Rows from block 12, named by matrix and row number. Rows with one number belong to one channel. Each number is 500 + 50 x the weight over its row's rms, rounded and kept within 0 to 999. All counts start at 0. Numbers have three digits each. After the name is the row's rms in percent of the matrix's.
# convs0: first 3x3 conv (model.blocks.12.convs.0.weight, 96x96x3x3, standardized in use), inputs 24-29, a 3x3 kernel for each
# convs1: second 3x3 conv (model.blocks.12.convs.1.weight, 96x96x3x3, standardized in use, transposed), outputs 24-29, a 3x3 kernel for each
convs0.0 101:410453493420438475500518567413417452508522556519529584482503485481483457496459411527521519508498502492473500521536502521510444481490456495451424467433409533518493
convs0.1 096:498501554491474510557537580453482460482503496487508503442514523467524509518568551476492530464451472460464495463490513475499497468490491504499499493489501506480471
convs0.2 097:494505510465448443387349384477496442521534471524527477505491461461462458500497486476482540464449512464458535503513460553525497578485400451466429435459455413414431
convs0.3 099:422485433418521459355510505619546520583513485541481441576544490591526473553502478500454359515514403480508386441476509488460470497455450530516502522558548477546541
convs0.4 098:449538587477545585466526565504516477476512496457493480497500472530512475536521483516519527519516515547514484525531607529490560574500567485530550440495523463543582
convs0.5 100:540534532542492474440386373556533529560509498506449438550499476532506514534524551504504541554525518515493499523513479526536483458505477489500495450481461453507515
convs0.6 101:511455474526501549515515558535489455590554501578541495452515529504543532524542530490510465482492452523537514564533517569504459580487450459480521439458479434443444
convs0.7 099:518497446492499470422429432516534509547548516532520495499460511548501525577540547557581550552552530506479463535519471600535441530459407524505502502514531552574602
convs0.8 102:450450416576527478540481417448515504491538511513525474488477506488500536515514538393403422524512485558535497375436422430477429500516438436395382466461465504500504
convs0.9 100:436496478452498480485510492516578449460538436454499423505559522518566527498531493481460492535516512510497512367500498408554518444579530560551572511506517451456471
convs0.10 100:471521474445496451430472430423482515462500538482472484501524533491521513468496470594539577604540565554488501432508512383470527427477536461455428472504463553595546
convs0.11 100:588583544552540528516476476513525528453520563401493561476486542484516575466504556501519568492510551511477518470507557513550577443495489497485482537514521538513511
convs0.12 101:529487463585540515499469490644620554564542492454424413532477497496457484467448489363387410495517543555573579426474454526556518455446412429492524443488495499516493
convs0.13 100:556558512532537476557562520549536514491476457473448429573503504565526520517514516422496555507561598528527542501486566447457520466467500535547461445476393511563508
convs0.14 103:437467521455471518458456557584556501537515457526497435537494449524496492485513539552484484502474480537529511670496440674539474625533473521531489495496484488496483
convs0.15 099:548513526616537511592568548558569565534510512519483490522492522515502530520507515573559537550561568510541568458507586459486545494484526465520557471520545506543553
convs0.16 099:531554536445504511466539540453488509492475483503464474532534481526562532481534540462452403468450427469435415434487481438471510415410464487488490462487491468493481
convs0.17 100:522571567437511490450487434485447460541478487623553574491537522444512513457501529531518537478488502453491508519500522491486509471483525426498552447516534452507510
convs0.18 103:528591614379429447469503486462443372472491446496532496541535567524555585551587565495477455478460455466454431480449471495457515479471544450535576452503532450494490
convs0.19 098:510505519458523591420484558551529535529480472533478461477473498482521535482511507480487529514537578526570615529483574478446549444406482495551521458531502422492503
convs0.20 097:453507503475505457527574541502467482537502532538503528478477457487496479446455438388510504354511495427558523434425398489484481450471519437427429473494506504531559
convs0.21 101:536511506510477452562493464413436492540578630614627639524493499536534541479512560507501509507514511498514515455474478494497474517511473536513526551548570522507531
convs0.22 103:494518518511531523483462427415403470486474521494487526539535467523524457512498449490473411539582515468542492541603594514525482495473441515524466557569524521559543
convs0.23 101:503569522525553506588538497451498524462498526454476508445429477446473514451511542572485449565509473525520513393454474454521519496549528535500490519493496520481464
convs0.24 102:487519396552570422563554384469473521476471497487453444570494468551479482539474483459501493493529492499526476506541561482511540487501527523515451500517463497535470
convs0.25 104:442433436469426388515467407532524456485501484439478499453506520485476481493456453503523529455475491421448467470436469473412427544483479521507471533515466530518497
convs0.26 099:541586499485501455495529518425478545446497557485535572461468501475494531511560571571552493512519485501521525409457437427496491471552521466461517470490540485536607
convs0.27 099:451466521465511581450508588502475563509474571503469544571531611561512576525491569417463445427467458439474451523468552562492564556487537460458533486451504518460496
convs0.28 099:496541525376414435501520536578559531472448441451455491493480489508487481488470476447508525439511509477511474561589520536542533423402464489513483463484442509531494
convs0.29 105:480490453521538481490493462570525445525482412500481433537493435550491482550485486475548515511546507450487478535486419545471414536453408473512494464502511486504511
convs0.30 096:521520481530487453529462412576562525527509482552535503506485494518509520497473465551533548517501495521513489493493530553545544573549526530523548589563571579562557
convs0.31 097:394401461560507524538486493480536519442525526474555540459543569463538546449499510362388425384376413380383439517522485475506454471529473468476514426452497447481516
convs0.32 102:489456466470469478500496495579460390564460404515442392535527457514517456503502448422501584446511560457522545576534482543497443575503444516498467538521488492494475
convs0.33 096:493475447579521434613547400463484522484477520514483508470511532483514525503522506463461413510494468471472502503489526457440491460461510511528554524516534535539565
convs0.34 102:501468418563487459591450434475499518527545532514538521503516508485508484477527501558486545534473567519488570434494455455508485470519504495491527500484510477479513
convs0.35 098:512454514565511553567504505516501409558558471571582470487418429481433449471454461472402437521453477499455475516495499488460467490438429518528446521543478476479433
convs0.36 101:581531475572476412499426382545543516519523492517537519528497513472493504463488510477528524514592570478566520575547524493456444494490479562513595534488565573504525
convs0.37 099:548568514502503439473500460540523509541521491552540505495490468495467468498482466448439456481462460486477457423449480452470497514509516440440410488510511465483508
convs0.38 099:415471492435512543403463487437463471473491480494507474524449456500457480524505523514465489548476486493433433544562585477517549465542594505472493528498538492468516
convs0.39 099:519399325643522465569488490486471482533532514555544508463474549483460500511489520483509544492532578414465526542469424583538478541555519527547565464469488457452475
convs0.40 102:435458451463479469459454451568554529528523507495516521447451497477496542524546568469463473492479526587541571432469488506521531592591564554544539553552537490497489
convs0.41 096:537482475483479466500529506471495509487480478573554540492458446524482477502479494489494561462440484524462456465503460463517500438469459476450465546544539533546545
convs0.42 106:433484471470464482434455478467465504518459505479442478542569580490548534483491462468517478487524510489527519471482541448514544370461514461464446474482475495477505
convs0.43 097:478469461511506534555541567558487474533478464532500511521551535476499499433435461524567552489526492437461431497502531528476472536481480490480508497512545487498511
convs0.44 099:462475504573562575553552534521517526583576588582582603472465448475478464472462467412450436514530533510477451498499513445475477477543524469459468512498496552538519
convs0.45 103:533512471564548494548512473399459544420497606451525606526519523514507488521512476501466556491472558461465506370411477517525536577578531468432496478436519475426522
convs0.46 104:474470466583536488654609555538515501497518540481520549502499554472489538448473522467448470447474520456489523454483453574586523634634582502539541509542549464512545
convs0.47 102:470487533519551558509559558469497525492507508462478479505456477513473485515480466471449439557556522570544502515504468510493477548498449488485519535524540526498490
convs0.48 100:510502460510489450433439449694696699650640653718702694439465513472502537492511510555574544536532496550506460374469484417526536358490499532520482590554515582550531
convs0.49 099:487529613538529567535521496429452431508525492524573555578550539550513500547510507489500509470472508461477527479554580364399434408447496462425406509492492547532525
convs0.50 101:472465572487452542560454494449483493441469491455467488455498551480521552491522561421482580420497613434507625500503550501550565482551557539551591520513548499502544
convs0.51 102:477507510474485482458464463437471475470482476568535509529550588492509569511515554464517512484517477539541503465480533438457510501502514495509564509535590488507546
convs0.52 093:603563512540527513489525543480476491487491512475486483481507526489507494524521475505516515531507502556519501485485459511510502471444433484465440490483432501497407
convs0.53 101:487500525530516523534534516596542547549489493473417404552575548517539514494496470510533515503513501450462466490506476469474458424427465468425469473459500515522547
convs0.54 093:497445462478519547498572575473412420508419394554475439529485479528479476512476493624602574589574559606573545457458463487473472458459495504480473566512505559513494
convs0.55 100:484508491477515556434464525470523451474521459452470463494540540524550528567560539536481494539501536528515579476524482443507495322377400494485488461488488431476478
convs0.56 101:553538537509527509566575543496504481513525483540552479557527502539510506461470505519503539508498513490504506590600587535548559507483521536520548538510528578562574
convs0.57 099:419425494483468510466432442490470505485468492470475508523481470514488487499499527555499475553508488500483466487495480537527476564556509500456474505469507517477504
convs0.58 098:512499432535533472561533499389454543398443522432445495550521488513511516516504536480477494557530511597569556471538513446539514388489524562549521521527522515538541
convs0.59 103:696578462713567467541450449471503524494510520463478480544539492540530494548520522539488523554473454555491450622594470606531395480456414545489469551513536543518542
convs0.60 102:502463509563545564559541563543514496543513480494467449490451451500487485486483499503545480571569457604580462529488453570545469569588531547473539611518541582494492
convs0.61 100:543551526486500507519514522465461417482482457531514502471496536486511540518525553537522524542535509551546527592486480573502504548485508497498473470468456468461446
convs0.62 103:568527473584517451591517459490487478525520478556571510535506414570536465557522476464487486484513507473503515468465477434449465524500500499566586508572592472517528
convs0.63 105:572554500507546530379451461516525502483531525417477477489526542529534525533502505530562540491510501507509502516505487535499479616568568419425455431443469428457498
convs0.64 100:588586533463484448483533530506530533370380390371371389522517502490501490487508501489457441504500507544562550547491498577528519594577580601600605531502492454417427
convs0.65 098:565538548488495556434469559515566545471519524437478492523473499521457496504460507410428495477489552462466508478471427541515471514493484435453486444475540471497524
convs0.66 096:582566544532507477564532498556533501511464436483446430415429442479485479458459448450502540508515507536537484510482471532478472634602598514521518498497501426428446
convs0.67 099:483527516484497460482519477475515534478524539458473468505492479501493486494483478494428419498496518432433473520527521530545551458445453441464435433447406480499466
convs0.68 105:457487450480506475476489479560498500547465447550446439554578551550587525522571527451533531470504469514515452483512491416495505432504540470514485467534509507578559
convs0.69 097:520504443518511433580575492481534592478509536478489496524553533517570540508558544460510548487532544479508519478500486450489521449456511505482520514499530495488526
convs0.70 098:488436421586485442604488428483492501499515536437469494477494511468501514453501537410485469477519465492515453535508533516503528495480509442490534460500518558569533
convs0.71 102:454489537511532576529559543441461464499516514499529543454441422463474462415444458533606571511528513504469438464501518506543537492532533517476498497473507524491528
convs0.72 102:519495529503544562479564602468454445529524504544543514561541516555521466567523478490473527497492540450430458627557456601547458562536491506534607561585620543565593
convs0.73 099:555556542533517515489477498498510467513538495539561502456503513484524509491525484371427424395439441403432439477456534483450518567499501457519530447511526395430452
convs0.74 093:554516540559475512622509532524500491515478469512485471584505475584530510546502499490451501521459512478421482615607560510516530463455488435526574420521556512585591
convs0.75 101:616537481540489438515518499530522558527494516490437456538499473518483463531496483569503482539488500515514549445454453544555527467487484494493518498484472458438414
convs0.76 100:646587535545527481421453447589525490549510509480461478482491507483478493504507512464529552500599616489581607560566506572563515569524484550526469542543497488503481
convs0.77 099:698583496573526475509528518496512528525539533538530496510467488512473500482458483496572583500561541473517473517457417541546519442512525515503535570540557609571565
convs0.78 095:511483493442471521471538577513499536520520541527531549588542530556506520565511511393395469417443501480510535401461453447463436419427407443442456503519516515553550
convs0.79 096:583572539534539519420447483506533529487517535517535554498500505573579574517532541540540532486475471485477448513531530511530529437433421436445472457457496507492517
convs0.80 106:544541593571536537531477459461483470499537535480525512512491540550529549529489476551567546557567558544537526603588518523514471557540512560525525499478496577571582
convs0.81 101:530513504513548553510522556471510512503527541453498529490525580517538597492539598504460444526483415528493411557463318506480370447519503511484530513501549504490516
convs0.82 100:547550575473504522454496507505478474494481476518529534450501530462524553503522510470509513459507492445504469550550553495505512445466471479478494468469490473472502
convs0.83 102:530558479531559495679665585474519475457485459467488492551543526498488483484468490487450463507471440442415398550577593524544557505500536511449478508478486459436444
convs0.84 099:586570456582578481535587568516480422501491474501504505502528547441529551481538520496524528454515512490532515562497492537483473531481488501532626502527571466487509
convs0.85 103:572516495476480502439472503524520502510516506479502507516534537496545554500565579566517496570514503543489484508493513526534546538540543550586549539562503579589530
convs0.86 098:353437410459539497483496432524500509553546535541527502576511475539522534501505554479471413422459427458564544417426423500480471541493479468526531486511504394408405
convs0.87 099:539526487489476424474511510455479449497503481532529509481491539471487519483512525508521500512508528538503506444504545497525537502515518412483507442515540411457480
convs0.88 102:496492506539481498560448435500499520475472501500484486535496458528490469507484462557530514484492495475493524502487534572505505599523484438485510489499493548512466
convs0.89 101:448448495523520532564559577441516526517556522557578514511530538487528543483518543567515463553544494515538515439447468452473480494503508456456507473476523548538568
convs0.90 100:584600568486486479466491524501453430503485499521515524471496490464492539457482536422467505457480499503499502530469458576519518517472493539562480481503424489507427
convs0.91 098:441475488401438451432452459524488502520512562484489538587504524556484550493450532481513486522537517478454450568544510496508495477510512491512506504499461500467409
convs0.92 098:519519512555538514508536542356382425502534565527565585458478476468494492457475472459469499474467495554521530516515537458480489516551551487499514498520512439481476
convs0.93 098:515465518523467491541510490495526513418461469416466504551562545569547490586543499439418488535486537515444491545475465553558590497507567437437424492487449484490468
convs0.94 096:553422434592436433548413428498547584471527577433497536516522563512503518518514519462480430431447405493520452544535474601590505676651585492468462499489508427452496
convs0.95 107:373388452486507522598599562523508520507497501492477500488513506512525494532528499530461447507450444545490476527555607557565547520531507611591557555539509491499495
convs1.0 107:408464425467536534564655626540559542534511487519490492554549546542564553524537513499498500568554510572538503507535536521527482548529484515519536514517535522525534
convs1.1 106:424440541481496528612582549609552456508494465437433481478534552439515572464533559468461540535520542483468515454502563506530547532516465503508505499501501499498504
convs1.2 106:617599558571551496440443447524487585510481597468449527453456464465505507472502490503529624505529626449427544558529489484505489534540491507518523506514519500507514
convs1.3 084:478468459538509520520491547473406409536462443524493491485524551554582561545537479449463436424473436397434385434445523424466530419514530470468474483483484486487484
convs1.4 106:488490497489483474501454423465472461524494516529494517502453421539488520536483594497511567501496563549531567504544424459540463465529526516516513508513517506506504
convs1.5 100:526530521486499522543525540486467428555543483484473427487454461494469496516459474482519566509526558483447493539495436533553512477473443494506509496501503500499501
convs1.6 103:423489479461526500532577499514526504535529525594565525400440438477511440525506434543543476604552469608532486594568471563531400531505403518514517522516517513508510
convs1.7 095:555595590511564572480494537489480528538531539601536503603562590527553595447525556534522430586573512587535491496431436482459485424409483484479484487479483496488490
convs1.8 095:470455553461481567454457467559567571466501485518539540420455473539535528409436481476539492507599595572680676481480512571587582593627569515515515506510513503507510
convs1.9 102:734572554666541541630566568492554613483551581455513533466507416472528455445539500396400545428444544445505577535464463513440467563488513501512502501512507503514510
convs1.10 109:574526477530472485566492538505443517509470514566572581472486459488522476491520463484460516522482456530506450480505546519510569573541598517518506524527518525530522
convs1.11 098:487521546503495523549506511396442491420470511454517545483474547503528565467557585546471447510404382519406393513543553507528536493557536485483487487483484488485481
convs1.12 095:542564529528539481515529483509474511487435450427380379517477464593550538554527533456382359484426393473458458671597552571488470577493491482479481492489490486488488
convs1.13 094:463471420500496429544531437487486489466506502455509488459484533531532553610593592468432438556511443480471386574548504500526531460510517488485479488488485484488486
convs1.14 120:428438385422448430421449467536488522466463534425446536461478529522486493503452427666563570666562598593522590397408506443472532534596630493500503500503500504499489
convs1.15 105:379427463515505527614571547526451491514461473520505461525513491534525457516557483591568492496457450487484512589548514546540544454492497490495505497502512495497500
convs1.16 091:525594552442523477446509480470509409519537441512556505416587451530649498521602469524523479552508485577519467488575618476553625471510594491496488495500491491497491
convs1.17 096:467475510445431437456483469386439446477475460437453447505493465519495470483426435470476523416468545434457543456458476435489525476463527491482477485475470479478474
convs1.18 082:491512583540572620489537587476519514447509501452512486488563518492566501470541489481538528491508514483477491491523555487518555505511484486489490482486486480483484
convs1.19 106:453571580413503516468534542624566522565553525543533526558504481538489513539508560410475448550547457646580458452576496452560499488538456523518518521520520509511508
convs1.20 111:521500457574551514535507476495537546432500544450527602473555494509607488436544460528545647521521607537529613552503526517513526604608581584580559581579561578580564
convs1.21 092:507464438548508460584606573504488480544567548559588575432489480436480450462478472527441520534477535581513515522522531536546566544523496501503500506506504496497494
convs1.22 100:522525503529533516506496517458520522447497522532565583462535555487531527495539555592539539498477486521508507462492479506511452520576544495498496504502497504500497
convs1.23 103:554451429569456421496439437522492549469474535441476535488492418462464470453439535508546543503496465508466404528520476454505473419458464511505495516516507502508505
convs1.24 111:555515457555528456529522492474557476488573473514584487464442437487475448468464431518510451536516462557517472473444485467464475450477470505510511510513509511511504
convs1.25 089:418429425486498497541490470539539569504522580494487518541541469524494417520503478609620606599579562512515537599514491662597506632610514497507510507516520499503506
convs1.26 103:424452481469478484545506487565518496556512499501450426472441507460465537456481546494480480448456483457479519573495453593517484567509520491501503496504503502508505
convs1.27 120:540526454507504453433462449397472508379465515362461531506566524491532516459505495527584582571638626550601596488458484501457489490476513508518517507512512512513510
convs1.28 097:529562598531531585499466522532494580469439540405363437438434438493493517488470485417448517463493533427453467497520530401373417453400449493495500489493500491493498
convs1.29 107:498472487495477470508478440476538515474553577456525582444459524499481535519475528511519497482536517468527533494453453479479502456490531496485483502490484507498491
convs1.30 096:563507474510468474423426470524537479507556546389429435450447532501490547472449506402452415401468394376467473480426463474427440521501514490482488484477486489487497
convs1.31 100:491439399469454464482531579437496504428521531482588603428488508442515550423510616521493520548510546591618684435439475518549542547567512509517518504511512505507504
convs1.32 111:550497486580526493610545516505516468549566512578587522497491535533481517520461523494508501469500471452515504512502492529501473490449400498492495499491493497491494
convs1.33 103:526414366590495442549535507507553597433503571429498545491523504513520505507532534500531560558525550567541516490463485496533573446506568514513505503504501495497499
convs1.34 099:508588571536565475534580512502471460466480484441484494533515450545531463543544509450435439411472502394435489546458404561488486525471508482483496482483495488487496
convs1.35 102:516543597478564614465557598492472439493480421470449414459469510527543533551541536477493456448488429469563603602564603511503549440472516522528523524528521516521519
convs1.36 094:613583501575518414545519422493549584479530522441479440466567570455557501433494442497503533558527482577557520575567500547567506473489444499511508497510507492503504
convs1.37 099:558593610563565545570537535554565630463435466458439443494470491513486498521467472495481441470452415561544505518491485513494480374403402501500497494497494484486484
convs1.38 102:408497492502556528532569529556512493534478482528497521516542481492505461499493478515485454485488425474522421422470543484503580458432481508511511495495499492489495
convs1.39 095:511479398566514449565517456401489487478552559475500481419464435452505486416444406448512566520481470537499533501528573459472474457470452493496497497496497511512515
convs1.40 120:585594612488524553476516554513502489558523469584510444479432435476442470501467461443468441455479497367390404422448490448463481454435426495493493497498497491492495
convs1.41 104:518507499536479460499463472494452487513484516463420456497532510516521485538479460558489494573482508502410432494519519468475500467438460499499500496496501503507514
convs1.42 088:534469508562513497563529524487492415477485405502525459521544524557578498602612477544561445523598482528622560514532521498509562467443508489487478496498490487497495
convs1.43 107:507511560547508546620563539515541549541515502561510509451495545515497468467441427487418424392376421384424520571540462501492438471467471501499496497501501497497494
convs1.44 098:447442485423436497520528539518491513443422471365370428485453487480467518500472506561531495549521458444483504483432396522497454588569539467467476461464473484489492
convs1.45 090:560513461549512482553531546443584602414540527415526500528524506528515522577545520466536531492523475465495460504487467501483432543538464491497499485488489493495495
convs1.46 091:513485504494406427607465470566560510509539490503482417483500489460479449531575539485541452507525440422440396590498492517468522401404516484482486483480480479475474
convs1.47 100:425458504440436473446449451469456481468453494454405426522508575599555538603604556458448409459448381547538489450549527406542570451562586492494502502503502504504500
convs1.48 096:596625585540545541500498480586513562615545554640569561421466515429445492407410483537484479527475486523463465510485508510483474515507473508516513513516511513516510
convs1.49 097:446421497465438506436438472515452447544480490572545590451413465487425490493449490478439524440398445466425474481530563499535586491471502485481492479475486478477484
convs1.50 099:442528509472553511418548516507523460470552477443527452424462423440494461442462444604479608570476555535514570476485535452439492471429432512527524515523518509511505
convs1.51 093:499534528539520502528508502497504453475512495491532523522513525527516524505508515506508447504545472553561500502470437555552497487535475477472472477474473477475475
convs1.52 107:479509492458494438341427402508511541563584589377433434432468486509496527454460544593501499547507511480452457553485488478453485454496517507508518518514519518514513
convs1.53 107:470478519466490528445500550486473509449476536473509549436477498423430443464403440553546560488484510457416417545573576530544534456488483514513511516515518516517520
convs1.54 113:462418464459451516559546579590550561622557549625553504511530559476501522432487503491502485529572558430452422413476493527545556577560550498503508500505508497502505
convs1.55 092:518541603536506517561552487622619577588564512554541517479480527530491496481464497528544451483532471446528476493535523520535506638590532499501504493500506486490496
convs1.56 101:457502546472489521482482499494470468481469464404440442388470508413508519419485487651527499565490485492439437538537538461441463453432482526526524526522517521518509
convs1.57 089:506447460489484512467447486497498464497481469540509505560572514559575516537550508456405427520441422507411358478466504481505555482523571481481486476473479476477482
convs1.58 099:550492534530454464514470479472528629426481602446451485461452502493500521517507515523553527591595557486520526411481544417499499401448436496501499492497493497504502
convs1.59 088:482451486550445428567462452530597576482527499508544471474478546505498525530479496574646499582589434512523414645532437653550412563570471485489489479488493484487493
convs1.60 103:457514506468492453487561512553538582540526544490477468506573618562566582524524534540488540571501511566498477387435395487527467498555552514512506525523515516514506
convs1.61 089:456541593455525570463495475460451502524479480570508480507540520591588532542546515398406342477467409533492440508537480516552514483508496499500499485481480481480478
convs1.62 092:546480479568490450566497463459461425440478496463496534474506458518522453540514494532527360538523409525495387478507569459525610461540633499496494493493492488491492
convs1.63 094:571574586488514575465495581456522517430502474460493448523545544517551549517553564451481439451521531517548558469495501453478477500519504484482476488489485488488484
convs1.64 111:415416384468476468516516534514544562568570523533526484480472493482480514500540547620536514557471515528458496522532534603583555656635622487491487493495489494493489
convs1.65 101:464511542436487552492452486508513421492515461480503482390524461444555493471501448477344430568403424599439472503509507468455438588554486507502514504497508494488495
convs1.66 110:525556539452517546393415469493534581466474498496514503485503529449490545428421460422412498524514573489479600497521504527552520513540526498499497498500504499497501
convs1.67 097:524520509496507506523546556500562530465530497434522523542494484575519471532502478406446486450520543418458481422432471455486498436504511514516510519522516522523517
convs1.68 090:484498464524560497543567507408485473435510486495563504613592536566554502563568520445392447507474482476448437546554613545575611541520559475469467483477469475474469
convs1.69 108:432417450472436459535515489552574551465515514414491498489473442464526469451518482556566612485563601453534570490587509455561534465525530506503500507509509501501499
convs1.70 102:551532518537521531508525559508542599476485539482496536523520567488513564415441512502462531512543643404453577511495452474494485450485511506514517514520517523527518
convs1.71 101:480501555458494514500552527514506546452489519501555590496563569539585553561578554528500401485502437424501458512480523496489569492519604535538543535540546536540545
convs1.72 085:433437447387409470450457509471469531469449493532493515520546601493485507428443476471586638466543537538527465484457523592489522513398397471472474483483482489490492
convs1.73 132:493454415506467415508448386570522507529501529553533572446393454495484526500561576493481567575503522624520479500460439540505543527518549509516516502511511506511508
convs1.74 109:569555531524514490517496443470513448516551455501587536459479430470486428481533520434461489464497528396510564534500495403442480388417452489493501490496505499505512
convs1.75 096:586532454585531423554500402576516526524468500529452461459424491505476544472482553433402472436421474489462475456479513469454472636604573501505503501503499504503499
convs1.76 095:459475516495474508484425456457533500398464446452497478441497502462519489439516466385441565384409531510475543460416450523437428538451391508514510510515511495495493
convs1.77 098:568567483496478420508469402550486532548445471516402417590561627570522592540463533415419530461423493457431480509463485532478444467459476495493489495495493492493492
convs1.78 107:446497525457533576428474486492453438535454387560474382547517514518449442500457451494486571505511598545550623436486471470506473529530500499497491492489482490488482
convs1.79 097:439527505443487475516494487472489473505500471529506470401421429471483510416416442473507556488535595568595636549513529529522522472459460486487489479481480491494490
convs1.80 083:550617588493570558427518544478422440454430473469449454519487508516506531534507547518508529486449418532507463515481443423410399476450441474485486484489488485486484
convs1.81 091:427449477393441480436501528505492393492480371481483408533612534537580512590596555437531534417521532394483511436470458472519479543562507478477474480479473484485479
convs1.82 102:462474504476467479499462464452406365558513449591544512407495441486552479472526472411442495482499531499506511523476489482473484439482461532535527528527521525519511
convs1.83 103:397385379488467437497512466444465529425485543426498505455436450528508516495483518634522474476479463457500489435510456413506466366432404523527510513512496501500490
convs1.84 104:452425483421401469550490528549542477536528455516522467549516497556548528507521517430482533506584550554571510415501557457508526574569605490489481479483484480490496
convs1.85 094:501513488486527506498512487467466482495482479526514511529536575475456492461458467383416405449463429465469397386455446522542529558559538493496495486488486484483481
convs1.86 096:451468477419446462472479484517498502509483471488455436506528554510554548537531490575585604483523584551578639481474447525543547500498533480483491485486486491494493
convs1.87 103:416449468461490486501507531560540598449445499437451528468475503474424439506450450545488418498442439586551547535568528542527518588560551488485478490491485487487484
convs1.88 107:560527548513530546464505507509561556505528531562579572493428498490456517477451504353466548361464522438544563620529522495471414491497463485487482494498493503508501
convs1.89 090:521493493485449485441455537459442402467468428491511458486534507493536513526555516406432485557563561490525530441416434463482474492537530472478485476481488473476482
convs1.90 088:450513543505519525484482499549502499492463456486498492493506498513499435529500395646571406590517419502432412527504459448432402434494484495493497505508512502510517
convs1.91 103:485507535470516548405474507533469522483502564513528575448495586478508526458481471509479536520464470538501539521567540493502463557553485481487489480485485481486482
convs1.92 102:476511509486482472501491490478436458512506522523529526454502553503513561507491536512370400561479499550509530505460487517453490500471496519524522515518516525525520
convs1.93 095:549510508527513480495481380570553534569514492467453470538530488553509516498471535453467500483469480494488526419416451466485471484468449504502506495499502494500501
convs1.94 091:525497445600537427570541441413454536420434508372378449444504488426468536417441540528530556537528547515515529493414386550442389537438404507507513514512521513512515
convs1.95 084:487461509427419469447468541539520480519520466474456410518550516514541525481517520402464432469541474470547498332377401397455518484494527475487489478486486471476475